A small masked image model, trained from scratch.
Model: 5.29M parameters, encoder norm layernorm, encoder layers 10, encoder width 192, decoder width 128, decoder layers 4.
Rows from block 1 of the decoder of a small masked image model, named by matrix and row number. Rows with one number belong to one neuron. Each number is 50 + 15 x the weight over its row's rms, rounded and kept within 0 to 99. All counts start at 0.
After each neuron's rows are labels from the 100 images, of 14848, where the neuron reaches its highest value: "top examples" is what is common among them. Only what is clearly more common there than usual is listed. The data: rendered roads seen from a driver's seat, with toy cars, trees and houses.
# fc1: MLP up (decoder.1.mlp.fc1.weight, 512x128), inputs 64-127
# fc2: MLP down (decoder.1.mlp.fc2.weight, 128x512, transposed), outputs 64-127

fc1.45:67 51 54 76 45 77 78 60 50 44 37 44 51 55 73 51 63 42 38 61 74 48 46 41 49 47 56 55 25 39 54 64 38 48 59 36 44 57 47 39 63 60 25 50 23 62 77 33 50 65 50 43 36 67 64 40 49 22 70 71 35 37 49 76
fc2.45:57 44 31 68 30 40 27 22 25 46 40 57 58 32 64 52 71 20 42 52 50 19 43 54 70 43 65 35 51 67 84 37 58 44 52 60 39 25 42 48 50 39 72 22 14 55 38 63 53 55 45 56 50 53 55 60 79 28 27 48 45 55 46 19
top examples: crossing stripes

fc1.276:31 66 79 76 64 46 51 33 68 62 59 73 47 36 42 49 52 51 60 36 50 55 50 35 45 30 43 52 49 49 67 43 29 00 50 24 63 80 51 55 16 70 45 52 48 50 53 76 40 57 64 67 38 19 48 55 77 52 46 68 64 27 28 40
fc2.276:78 52 43 68 58 37 68 38 47 49 71 54 70 55 42 41 67 52 44 60 53 37 39 41 68 39 17 27 50 49 32 82 43 63 35 64 61 34 45 75 76 75 33 73 64 63 43 12 63 49 37 58 49 41 49 41 57 46 44 54 50 54 38 56
top examples: bends left

fc1.112:42 57 23 64 91 47 50 60 39 46 37 37 61 41 45 42 78 48 93 58 49 93 67 35 51 29 54 30 69 62 76 45 58 50 68 57 29 43 47 51 50 49 75 50 34 31 44 34 49 44 46 34 59 44 59 38 40 73 58 47 45 46 33 50
fc2.112:51 73 45 71 37 46 58 92 37 38 40 54 21 35 26 45 53 71 47 55 59 40 38 47 56 40 63 34 33 38 73 31 51 40 64 41 71 70 45 67 56 56 61 40 43 61 29 36 55 51 50 22 77 36 69 50 48 43 48 66 66 38 39 25
top examples: tree

fc1.457:44 57 25 46 51 64 58 58 74 72 72 55 66 75 45 37 42 48 63 57 64 54 57 69 33 59 73 58 45 27 67 48 62 51 52 39 45 51 44 46 60 42 55 47 59 51 40 63 51 34 40 62 53 73 28 21 66 48 40 53 56 60 28 32
fc2.457:47 62 50 55 55 47 38 38 52 49 79 48 74 32 41 75 50 29 49 59 43 56 49 51 55 36 21 78 34 40 49 64 50 37 32 33 56 78 74 64 53 28 25 42 40 58 75 55 57 84 66 51 69 41 48 43 22 47 59 38 37 16 28 63
top examples: bends right

fc1.48:43 55 77 44 67 43 37 39 42 83 73 43 53 52 45 43 64 29 51 27 30 54 30 74 46 44 33 52 61 88 56 33 46 66 33 00 74 57 47 54 16 50 84 50 29 59 66 52 68 19 58 52 43 36 42 62 56 29 66 50 57 56 48 54
fc2.48:34 72 73 63 67 58 34 75 53 47 51 34 40 78 50 40 63 31 72 41 36 38 44 57 54 31 88 52 64 40 32 42 50 65 39 39 58 25 69 59 72 45 82 49 42 38 50 46 35 66 79 58 59 49 36 68 68 46 51 66 56 65 24 35
top examples: truck; vehicles: two

fc1.86:81 37 50 46 39 65 61 59 47 63 50 42 44 53 41 80 64 35 72 29 69 61 57 25 17 72 40 43 42 38 38 61 50 48 56 56 62 38 32 53 62 62 39 76 44 38 56 67 82 34 34 66 54 41 45 65 55 45 64 47 67 32 31 65
fc2.86:52 59 59 72 65 56 53 50 46 24 24 34 35 63 24 54 72 50 60 70 66 59 37 56 60 57 63 36 48 38 63 42 64 41 38 38 50 55 47 77 19 76 73 53 39 73 52 47 46 57 23 43 41 59 76 49 62 50 48 38 61 77 45 54
top examples: bends right; vehicles: two

fc1.406:45 41 61 28 70 53 55 65 62 57 58 41 64 41 54 45 54 43 42 74 47 57 66 35 18 46 64 44 44 48 56 46 52 43 82 60 24 48 65 52 65 39 52 40 51 58 78 44 34 32 36 51 62 76 71 36 52 41 45 61 42 52 76 36
fc2.406:31 44 54 31 38 74 37 45 61 38 53 48 65 45 50 45 49 62 42 42 63 36 50 51 46 60 27 38 29 49 38 60 88 65 87 52 27 36 51 66 39 60 51 53 75 24 48 65 32 78 47 52 61 38 52 37 59 82 62 38 60 59 63 43
top examples: crossing stripes

fc1.479:46 63 44 63 45 40 80 39 64 42 50 63 61 54 47 50 57 42 74 49 77 35 34 46 63 64 52 59 59 49 61 34 31 33 48 50 46 34 50 49 52 40 56 39 47 52 31 54 39 40 32 49 45 45 40 54 38 24 78 39 13 32 71 57
fc2.479:76 50 59 25 65 36 49 72 59 74 65 81 38 69 49 61 51 50 65 51 60 63 48 46 61 32 45 42 70 55 35 40 56 55 68 45 64 71 36 43 61 56 38 53 67 34 49 70 44 34 32 51 45 33 26 37 48 50 48 52 56 74 46 11
top examples: bends right; solid white line

fc1.423:52 49 69 58 38 40 54 32 26 37 82 79 58 61 38 37 24 46 21 60 54 48 71 48 60 55 46 59 49 61 48 42 39 59 50 62 42 39 58 38 59 42 51 52 72 74 56 55 49 24 55 63 50 40 85 36 43 61 71 30 20 67 62 53
fc2.423:51 51 30 20 52 57 60 55 35 49 34 45 45 46 35 50 69 25 46 61 47 57 67 54 66 53 58 47 28 72 54 34 41 42 60 74 56 43 34 58 47 30 64 54 40 38 24 34 50 30 48 67 65 80 33 59 86 61 58 50 53 44 77 33
top examples: dusk

fc1.167:43 68 50 69 60 47 45 53 28 53 37 44 44 37 21 83 52 70 35 29 45 31 67 56 57 53 34 61 58 79 63 39 60 53 38 60 51 17 48 38 58 53 59 68 30 67 77 70 58 58 52 63 42 55 68 47 42 17 44 23 63 42 46 71
fc2.167:43 31 80 49 67 87 57 34 51 52 43 36 66 39 60 29 43 70 65 48 43 64 19 80 61 43 59 50 43 40 45 53 47 67 47 58 63 08 71 56 43 76 24 39 56 50 24 66 48 38 46 51 26 39 43 41 61 63 58 45 37 45 38 32
top examples: truck; bends left

fc1.287:33 57 47 63 25 45 50 42 25 39 26 49 44 70 35 61 45 34 46 46 67 35 67 12 61 27 59 47 38 46 66 55 36 42 39 54 54 53 54 36 27 71 40 38 44 33 23 40 36 62 61 56 48 54 54 41 57 53 54 54 79 40 60 77
fc2.287:47 60 71 21 55 52 44 62 64 58 53 56 59 50 42 64 58 45 27 42 35 60 33 34 31 80 52 76 40 57 45 46 47 46 60 39 19 59 36 73 91 56 67 54 53 31 42 59 60 46 48 44 63 65 26 43 20 48 60 57 38 77 65 63
top examples: dusk

fc1.316:24 47 60 60 43 45 53 53 76 58 83 62 60 62 77 24 76 46 14 44 68 20 41 54 49 56 41 37 50 44 54 35 53 40 57 44 28 61 43 50 63 56 47 37 70 43 67 54 43 64 53 81 50 41 40 42 40 78 50 75 49 84 36 27
fc2.316:46 50 25 48 62 60 36 71 57 39 42 75 32 29 46 51 51 59 48 59 51 33 46 26 65 47 39 40 23 32 24 44 42 24 44 50 33 50 52 47 65 68 59 67 65 72 18 65 23 47 73 42 49 37 43 77 48 55 82 81 71 39 44 56
top examples: bends left

fc1.451:44 30 24 69 48 41 60 36 43 64 10 36 68 37 34 59 45 35 59 54 66 29 38 70 25 50 60 30 39 38 88 56 48 26 40 51 34 50 42 44 39 49 38 61 46 72 46 66 51 72 35 58 67 71 83 42 32 35 53 41 39 63 46 46
fc2.451:41 72 69 28 32 44 62 90 66 54 63 51 25 44 53 42 37 42 41 74 41 32 38 18 64 55 46 36 68 32 43 47 51 54 75 47 55 50 67 55 41 30 32 47 64 38 68 41 46 34 48 54 28 55 36 43 44 33 56 56 79 21 44 52
top examples: bends left

fc1.71:54 75 70 68 17 29 58 62 51 64 41 60 55 77 40 79 50 52 42 70 83 27 67 62 44 49 38 64 58 35 43 69 52 49 48 63 42 64 68 43 63 56 58 78 68 56 55 37 40 46 52 66 37 67 71 28 55 29 59 39 44 52 52 36
fc2.71:46 47 27 15 60 31 31 36 75 55 75 42 53 46 71 49 29 59 51 42 32 21 35 54 57 39 40 64 32 51 47 19 35 67 40 46 59 49 68 37 55 68 64 68 22 35 45 36 33 43 79 26 45 42 55 34 50 60 76 47 54 52 70 54
top examples: double yellow line; crossing stripes

fc1.308:66 23 67 47 36 61 34 64 45 41 71 64 39 47 56 22 68 22 44 37 58 51 54 77 48 42 40 46 47 61 67 38 57 37 60 20 39 56 50 51 23 19 44 44 50 66 18 48 47 32 35 57 53 73 59 44 65 51 52 34 60 41 38 39
fc2.308:43 69 38 43 50 37 57 53 56 11 55 46 17 64 52 62 41 71 32 48 53 00 43 49 51 56 23 63 49 43 41 26 42 21 49 56 64 58 47 37 52 63 55 45 65 53 38 54 58 16 55 55 54 61 63 54 36 54 64 67 91 50 50 42
top examples: truck

fc1.486:29 49 82 53 38 52 46 41 40 55 41 55 79 47 61 38 58 60 34 61 62 31 56 57 63 48 58 61 48 58 84 34 27 48 49 36 65 98 74 34 58 34 65 62 26 73 68 32 28 30 73 52 55 62 63 42 77 39 69 42 15 55 45 43
fc2.486:65 46 56 38 64 38 47 52 46 57 30 76 49 50 84 52 29 19 44 47 74 56 46 78 51 75 48 38 36 62 45 66 44 74 90 38 63 25 43 59 71 64 74 74 50 43 22 52 52 70 35 42 45 50 42 43 39 37 53 58 45 47 44 30
top examples: truck

fc1.208:64 51 61 53 32 56 51 68 49 53 52 68 52 38 54 37 41 38 43 57 47 44 46 30 48 72 53 57 61 40 55 43 29 50 77 53 36 52 28 58 42 77 22 60 62 60 54 55 47 26 64 54 89 53 56 48 87 51 17 43 39 26 38 39
fc2.208:54 67 82 60 59 41 60 40 93 55 63 29 59 31 45 39 62 69 43 58 31 38 55 73 54 26 49 28 56 24 35 45 13 46 44 54 52 60 74 52 57 44 65 49 53 47 39 52 64 71 29 67 45 52 54 40 50 50 46 53 56 60 70 94
top examples: bends left

fc1.91:64 35 74 43 36 47 55 61 40 18 43 63 70 51 71 48 53 45 36 53 21 26 50 80 50 54 31 62 74 52 46 35 52 36 46 44 67 47 48 57 41 58 08 29 31 46 57 50 63 76 69 41 58 67 69 52 46 44 47 69 25 27 66 61
fc2.91:41 39 59 68 39 68 41 45 37 52 68 36 90 47 48 51 32 60 63 37 44 54 47 39 57 58 62 54 13 68 53 37 75 55 54 45 43 46 59 43 47 54 16 51 56 44 70 62 29 51 58 32 53 30 40 51 30 76 58 25 52 55 33 80
top examples: tree

fc1.197:72 59 39 63 60 55 37 32 64 22 37 44 54 64 33 77 69 49 51 33 29 40 49 41 38 63 45 52 53 62 56 53 52 67 46 43 63 71 35 59 54 55 48 63 46 52 48 40 44 45 64 51 66 50 27 58 41 27 48 51 30 65 73 24
fc2.197:34 37 37 31 45 58 74 55 43 57 23 50 41 78 65 33 52 52 55 62 54 66 23 23 66 36 51 49 48 87 59 60 53 70 60 66 25 44 50 45 48 38 49 60 40 21 57 56 50 46 59 54 45 52 61 68 51 66 51 31 50 41 61 25
top examples: snowy verge

fc1.339:46 31 53 60 69 67 28 63 66 62 50 62 60 51 25 67 50 51 43 45 77 24 53 61 42 59 41 48 41 40 29 32 32 52 53 34 57 32 60 33 64 54 98 24 19 32 55 60 53 34 37 32 52 40 58 30 57 33 89 44 69 56 62 67
fc2.339:70 66 39 66 54 53 47 51 55 50 62 26 49 56 58 32 44 74 51 51 42 83 47 24 44 22 51 60 71 50 43 43 60 38 44 77 60 76 64 47 34 68 23 83 55 53 67 59 21 33 68 44 62 56 55 52 62 52 47 74 59 39 34 64
top examples: bends left

fc1.313:24 50 34 63 52 59 59 58 46 40 45 45 51 38 37 69 57 44 68 49 49 68 44 43 54 36 55 28 58 49 63 56 50 41 64 56 41 59 61 60 46 29 45 56 82 47 20 26 58 41 40 36 48 57 52 46 29 19 57 58 60 55 31 67
fc2.313:50 81 61 27 59 31 64 40 57 70 62 47 68 52 39 49 46 75 52 30 35 42 50 45 31 68 46 52 45 46 60 46 57 39 56 63 42 29 68 62 54 70 42 29 22 31 45 44 56 68 40 31 40 41 46 36 75 55 55 18 19 59 72 52
top examples: crossing stripes

fc1.165:39 46 63 37 26 63 20 40 58 48 69 48 67 77 68 23 59 30 30 63 28 37 73 54 54 67 28 58 70 58 45 64 27 57 45 41 21 57 76 38 55 22 50 49 57 54 37 29 29 58 32 49 86 65 34 49 57 65 44 52 29 44 42 40
fc2.165:31 52 57 68 51 64 44 61 49 79 64 48 67 43 62 65 44 79 60 49 65 69 47 46 45 44 51 46 40 61 43 45 35 40 32 56 64 71 42 37 46 69 65 64 39 54 20 33 52 58 54 72 43 41 27 52 49 50 31 57 63 50 49 40
top examples: crossing stripes

fc1.430:67 70 59 71 44 50 59 46 50 49 60 65 67 40 44 50 35 45 45 45 59 46 17 54 37 60 51 97 76 56 38 31 45 50 31 26 79 36 33 32 37 78 30 30 48 51 62 69 30 34 53 46 57 48 45 24 32 35 40 47 54 38 59 38
fc2.430:36 51 65 42 51 53 35 42 74 78 59 41 63 53 52 60 32 31 80 37 47 63 40 70 39 60 57 45 53 22 45 50 53 21 32 59 62 21 51 60 59 34 29 28 58 52 61 38 51 11 63 77 41 35 49 64 48 55 36 43 11 51 81 60
top examples: bends right

fc1.6:76 35 65 86 65 66 33 61 40 23 71 45 60 54 85 64 43 32 19 53 65 39 40 22 61 24 58 58 37 63 68 26 73 30 62 76 43 45 43 67 47 31 49 66 57 37 72 64 50 52 55 27 67 40 35 64 47 48 68 36 37 47 29 50
fc2.6:27 39 55 24 81 41 39 43 32 60 74 49 44 23 42 67 57 69 68 66 51 61 20 45 60 47 47 47 71 57 64 55 58 42 31 27 41 61 50 58 60 66 78 54 19 53 28 54 31 18 69 12 56 35 32 78 50 74 55 63 61 61 44 48
top examples: crossing stripes

fc1.212:44 64 43 13 47 60 59 32 42 37 33 43 34 59 37 92 62 48 43 52 47 32 55 50 72 55 52 60 35 40 54 40 35 57 54 50 56 38 67 59 34 22 55 45 27 39 71 47 62 45 70 55 42 92 34 38 44 24 63 42 24 55 77 47
fc2.212:43 54 44 37 52 36 66 90 57 66 98 40 87 42 23 51 45 57 56 43 62 45 52 52 56 29 62 55 65 32 47 67 54 59 64 68 68 40 53 66 43 62 50 71 54 76 60 49 55 59 14 42 65 54 38 44 44 44 47 63 27 75 35 55
top examples: double yellow line

fc1.19:77 50 58 45 61 76 48 49 46 32 50 54 61 64 58 58 62 30 43 26 70 58 64 45 60 70 63 58 44 54 64 65 75 41 56 68 55 27 66 49 57 72 39 58 40 49 57 18 35 62 43 28 46 57 40 52 59 21 46 52 58 37 45 47
fc2.19:81 77 39 68 60 70 29 38 40 56 41 61 40 34 56 44 42 39 60 55 32 20 55 29 39 36 77 49 45 38 43 47 50 36 57 75 40 52 30 23 55 15 54 51 22 58 50 80 51 67 56 54 45 57 38 27 64 28 41 70 42 47 41 51
top examples: line: no line

fc1.109:43 41 49 45 51 66 23 40 42 35 67 46 34 66 40 39 55 51 84 58 52 63 36 51 31 39 57 46 38 76 52 39 33 52 63 39 67 47 66 47 72 57 20 74 49 52 30 48 44 34 49 54 18 81 39 63 53 38 75 39 37 53 69 53
fc2.109:46 50 25 47 58 68 76 42 70 30 62 33 71 87 75 48 58 50 60 69 43 37 32 56 41 64 44 43 51 11 49 60 67 66 36 34 38 83 47 22 16 60 50 65 69 63 76 42 43 49 46 64 72 39 65 31 40 66 36 63 40 58 54 51
top examples: snowy verge; bends left

fc1.54:48 39 45 44 48 48 35 61 29 40 85 48 48 32 60 48 42 53 34 29 46 33 81 50 74 35 48 45 40 93 29 35 56 50 40 46 38 59 54 62 24 54 57 27 61 37 55 61 52 43 39 53 65 71 49 61 41 66 40 47 62 51 53 61
fc2.54:79 54 64 41 40 32 54 57 55 37 35 45 61 35 43 81 52 61 52 16 53 34 46 46 28 25 72 39 37 17 65 54 38 36 26 39 74 81 62 43 65 26 42 48 39 55 45 38 53 27 81 46 46 65 57 48 32 40 57 32 51 37 45 58
top examples: truck; bends right; vehicles: two

fc1.289:61 64 40 26 52 33 62 74 54 24 36 46 61 57 47 62 75 34 50 59 45 56 61 92 40 47 47 64 39 39 64 58 55 69 43 43 39 49 62 70 71 53 47 70 56 43 36 56 48 64 54 43 25 49 33 35 24 62 32 27 43 38 26 38
fc2.289:52 46 66 49 67 68 43 55 70 32 50 39 23 57 43 23 38 76 49 14 59 52 59 43 63 50 49 56 40 38 60 37 43 51 64 51 53 31 58 17 40 51 54 35 49 37 88 72 43 46 71 34 52 58 63 71 63 48 62 49 53 33 70 89
top examples: line: no line

fc1.40:53 50 40 49 50 48 44 40 31 63 45 58 21 53 50 52 42 43 07 45 39 37 46 56 36 66 53 55 85 49 43 57 52 19 45 50 36 29 42 40 31 49 55 53 28 67 65 37 38 76 39 44 43 70 45 51 28 76 52 65 10 56 51 56
fc2.40:47 55 50 42 41 34 47 87 79 43 77 44 72 46 38 32 42 59 52 32 35 56 47 52 37 55 37 36 42 45 46 32 45 87 41 77 63 57 66 40 60 57 59 33 47 33 63 32 47 35 44 51 36 54 53 71 67 47 50 48 97 55 41 39
top examples: bends right

fc1.405:37 50 62 62 70 67 49 76 43 41 27 38 22 32 52 33 53 60 58 43 42 51 84 48 58 50 47 42 34 71 46 90 61 37 50 66 57 62 73 52 63 40 50 29 60 61 51 39 65 75 23 41 59 43 61 38 30 76 19 54 28 70 69 67
fc2.405:04 27 55 38 43 32 51 12 70 41 73 72 65 42 54 42 32 40 40 72 67 46 23 31 70 51 51 52 75 26 36 31 57 73 57 55 48 44 46 47 69 59 54 46 53 54 52 50 57 57 51 36 13 69 32 65 56 36 68 40 70 47 43 42
top examples: line: no line

fc1.183:18 50 64 24 54 66 33 64 48 45 51 57 71 71 57 81 59 72 51 93 72 63 60 49 43 33 51 54 70 53 19 42 25 39 39 60 41 61 43 48 85 60 55 43 41 56 38 94 45 43 17 12 44 46 48 54 62 56 58 41 57 40 47 41
fc2.183:28 48 41 42 60 35 41 56 62 32 50 25 21 43 44 36 45 67 28 39 24 68 39 52 60 59 42 50 55 30 56 38 49 38 42 81 46 64 50 38 21 49 45 27 77 47 33 65 37 35 75 71 46 54 15 66 36 38 27 49 94 41 62 64
top examples: double yellow line; bends left

fc1.281:51 52 54 48 80 40 68 67 44 40 76 51 62 60 44 65 62 59 38 72 31 68 26 25 40 62 54 46 76 40 47 53 58 47 51 45 49 47 76 24 53 63 44 48 37 15 50 76 65 53 75 36 46 28 67 56 64 40 20 40 24 45 23 45
fc2.281:50 28 62 69 34 44 69 62 54 58 33 40 49 42 54 49 52 57 41 38 41 48 65 60 47 45 36 39 48 30 51 48 37 34 81 41 57 55 45 66 51 36 53 59 99 66 32 39 44 53 51 27 35 67 23 53 58 15 40 57 60 66 49 83
top examples: bends left

fc1.176:23 65 31 57 60 44 41 58 77 52 60 52 52 41 48 43 49 53 43 44 60 60 55 40 59 24 45 38 46 22 51 55 78 44 55 67 32 37 68 54 41 25 48 34 60 76 66 77 59 36 63 46 43 58 71 46 48 56 63 77 33 62 44 61
fc2.176:80 33 62 38 53 47 47 20 44 50 38 44 26 36 15 46 59 38 30 70 27 47 35 64 59 56 54 61 28 66 57 33 21 61 41 44 41 52 33 55 48 76 65 68 66 24 37 37 36 68 45 47 55 69 50 56 55 48 37 45 55 41 34 44
top examples: dusk

fc1.421:63 80 61 37 48 41 47 72 50 60 67 52 33 53 25 92 47 50 44 45 65 70 71 48 52 45 44 59 49 32 30 54 59 29 56 67 46 56 56 43 44 71 47 22 26 40 65 40 65 33 32 26 48 35 60 22 32 44 70 74 75 56 52 39
fc2.421:17 45 76 44 55 13 54 40 51 23 53 20 31 23 21 37 72 64 48 32 27 69 63 57 56 58 23 63 76 36 28 88 58 41 55 57 48 90 33 40 52 53 54 43 52 53 29 45 32 56 44 70 51 68 36 67 60 67 52 45 68 60 64 77
top examples: double yellow line

fc1.475:64 64 35 79 40 62 82 48 74 69 44 49 41 51 37 41 32 37 40 36 50 43 36 42 46 68 63 48 38 29 59 66 38 65 65 44 62 33 33 34 23 39 58 67 43 57 75 36 32 42 60 48 20 65 28 39 46 29 65 70 20 38 39 69
fc2.475:34 47 41 57 49 76 64 44 35 31 66 77 60 36 57 66 73 27 45 55 50 47 71 27 55 54 56 35 27 49 39 45 41 24 19 46 50 50 52 60 28 21 38 59 40 24 42 68 66 57 35 63 69 28 52 44 35 73 50 21 56 44 34 54
top examples: snowy verge

fc1.131:51 66 51 45 61 29 41 24 57 42 70 30 52 53 30 41 47 57 27 55 68 36 05 56 34 67 35 71 59 71 46 54 54 38 63 59 23 64 55 59 51 38 31 82 39 39 59 55 60 27 65 48 50 79 33 67 46 48 48 49 59 62 48 47
fc2.131:45 52 88 67 31 56 50 48 47 43 66 58 54 51 53 57 67 45 46 53 36 52 63 37 40 36 64 65 50 51 37 51 57 25 42 55 48 69 63 68 55 57 35 67 18 61 66 46 39 65 47 30 32 74 85 37 57 37 31 64 52 39 39 56
top examples: truck

fc1.467:67 34 58 63 26 58 59 59 59 76 56 32 37 52 39 73 48 38 44 54 50 38 56 68 41 36 39 49 82 41 28 46 45 38 23 42 69 53 60 53 64 52 39 46 40 34 36 47 30 64 62 39 29 58 68 39 43 79 70 45 91 59 42 91
fc2.467:36 45 73 60 64 51 48 52 49 58 62 39 74 27 39 67 56 72 66 37 39 66 34 51 62 52 58 72 16 52 46 46 23 70 59 54 33 59 43 42 45 43 56 57 63 33 65 65 64 48 49 58 62 58 66 43 42 23 58 54 08 38 71 45
top examples: bends right

fc1.201:60 46 51 49 43 34 49 46 47 60 83 60 49 61 72 37 59 45 53 49 27 36 46 46 51 56 56 43 44 72 55 39 29 53 51 20 45 42 70 45 62 44 76 49 25 52 58 57 66 34 75 81 60 36 36 50 60 51 54 41 71 59 52 55
fc2.201:33 49 53 32 53 34 39 28 61 45 27 47 53 26 33 46 59 46 65 80 64 53 59 68 65 50 71 69 23 74 24 61 38 67 46 63 42 31 48 39 47 39 68 45 43 35 47 70 54 68 14 47 44 75 57 80 48 44 68 28 31 56 78 55
top examples: truck; vehicles: two

fc1.113:56 57 42 65 81 56 65 44 74 41 37 42 75 67 65 77 51 47 45 56 61 34 53 17 50 48 50 41 47 51 53 42 58 51 54 56 65 54 29 42 59 37 38 50 63 51 96 61 56 69 35 46 37 83 53 42 74 42 34 64 55 58 56 62
fc2.113:47 19 20 52 58 64 30 54 63 39 47 45 59 35 51 55 60 47 36 52 31 51 42 40 54 42 34 48 53 57 46 37 82 48 39 42 42 33 33 62 28 68 53 67 44 30 67 67 50 44 54 53 56 23 65 53 86 36 69 54 76 46 62 59
top examples: crossing stripes

fc1.64:30 36 24 41 51 41 42 35 67 49 52 32 58 45 52 54 53 72 62 68 91 66 63 83 63 51 51 78 65 45 54 13 68 48 45 74 30 34 52 41 72 53 49 45 38 46 44 60 50 44 45 40 59 35 54 49 56 28 50 28 76 63 76 19
fc2.64:67 64 58 38 61 67 41 50 48 34 32 68 39 64 39 12 57 33 44 45 77 23 50 41 49 67 78 58 56 54 29 45 42 58 53 60 32 22 53 58 64 33 41 38 46 53 32 80 43 56 72 63 33 49 35 99 40 72 60 36 50 40 41 57
top examples: double yellow line

fc1.67:71 69 78 69 40 46 84 41 29 64 52 41 48 51 43 59 66 47 45 45 62 78 56 61 55 22 37 53 71 09 47 42 48 11 53 22 49 54 64 34 58 77 41 29 31 44 43 34 75 47 12 71 41 54 64 34 72 35 43 72 55 26 48 55
fc2.67:52 54 45 49 59 62 45 53 48 46 64 74 68 45 76 15 50 60 39 52 45 06 50 70 68 52 46 38 65 67 30 37 52 61 35 65 40 35 23 53 67 84 43 59 64 49 45 46 58 48 66 38 56 37 37 40 40 44 25 55 55 49 45 65
top examples: double yellow line; straight

fc1.302:47 73 29 51 43 46 66 46 62 56 46 59 72 39 63 48 51 44 49 66 35 59 39 75 55 45 48 25 58 62 78 38 74 38 86 36 24 68 53 44 36 36 60 41 53 24 59 39 43 42 40 56 57 43 56 70 53 83 34 54 73 52 35 41
fc2.302:59 35 71 83 44 58 30 59 39 14 38 36 58 49 48 29 54 61 40 34 64 45 46 21 50 19 53 64 38 31 42 72 46 65 31 56 63 39 63 63 31 67 70 69 45 69 36 61 40 50 77 53 59 52 42 45 65 52 49 57 24 87 63 73
top examples: crossing stripes

fc1.72:53 49 47 51 39 39 39 47 46 61 54 64 58 38 34 75 72 59 79 65 58 20 31 56 40 59 49 65 70 41 32 22 38 45 87 30 57 45 67 52 39 69 46 60 64 59 70 35 50 17 48 75 43 49 59 58 42 76 33 34 54 36 53 39
fc2.72:33 21 67 58 54 63 39 51 62 62 51 40 29 49 42 61 59 51 80 29 45 48 51 74 53 60 34 44 40 53 29 33 37 49 54 64 55 36 70 26 41 52 37 37 45 61 70 55 61 54 30 32 88 34 60 51 33 45 44 31 46 63 38 59
top examples: dusk

fc1.447:40 37 47 48 35 25 61 27 52 66 77 33 61 55 42 41 60 43 33 78 47 29 68 58 19 48 42 05 50 36 41 42 72 42 63 15 67 72 36 50 56 38 55 49 53 43 42 58 51 63 53 50 44 56 50 33 59 36 30 53 49 62 37 51
fc2.447:51 53 68 35 65 48 64 68 48 40 66 56 49 44 71 48 66 43 36 42 65 45 40 60 40 50 58 40 63 61 58 33 11 30 54 43 58 48 52 38 37 53 22 86 58 30 51 51 32 47 44 58 52 48 65 34 82 72 49 61 21 61 55 35
top examples: tree

fc1.235:46 71 53 30 38 36 46 30 35 85 56 48 62 55 76 24 56 53 47 55 47 34 48 64 52 65 37 43 59 52 49 71 59 26 42 41 50 31 58 47 49 58 48 28 32 56 51 63 22 38 27 42 47 61 28 49 65 88 47 57 32 46 81 57
fc2.235:63 63 35 39 70 49 70 39 65 50 36 60 32 55 41 37 46 45 58 57 55 64 54 40 30 34 56 55 33 21 45 24 52 58 72 42 37 50 25 53 62 19 43 58 71 26 67 58 58 71 41 55 39 41 63 75 08 48 62 36 63 42 52 48
top examples: bends left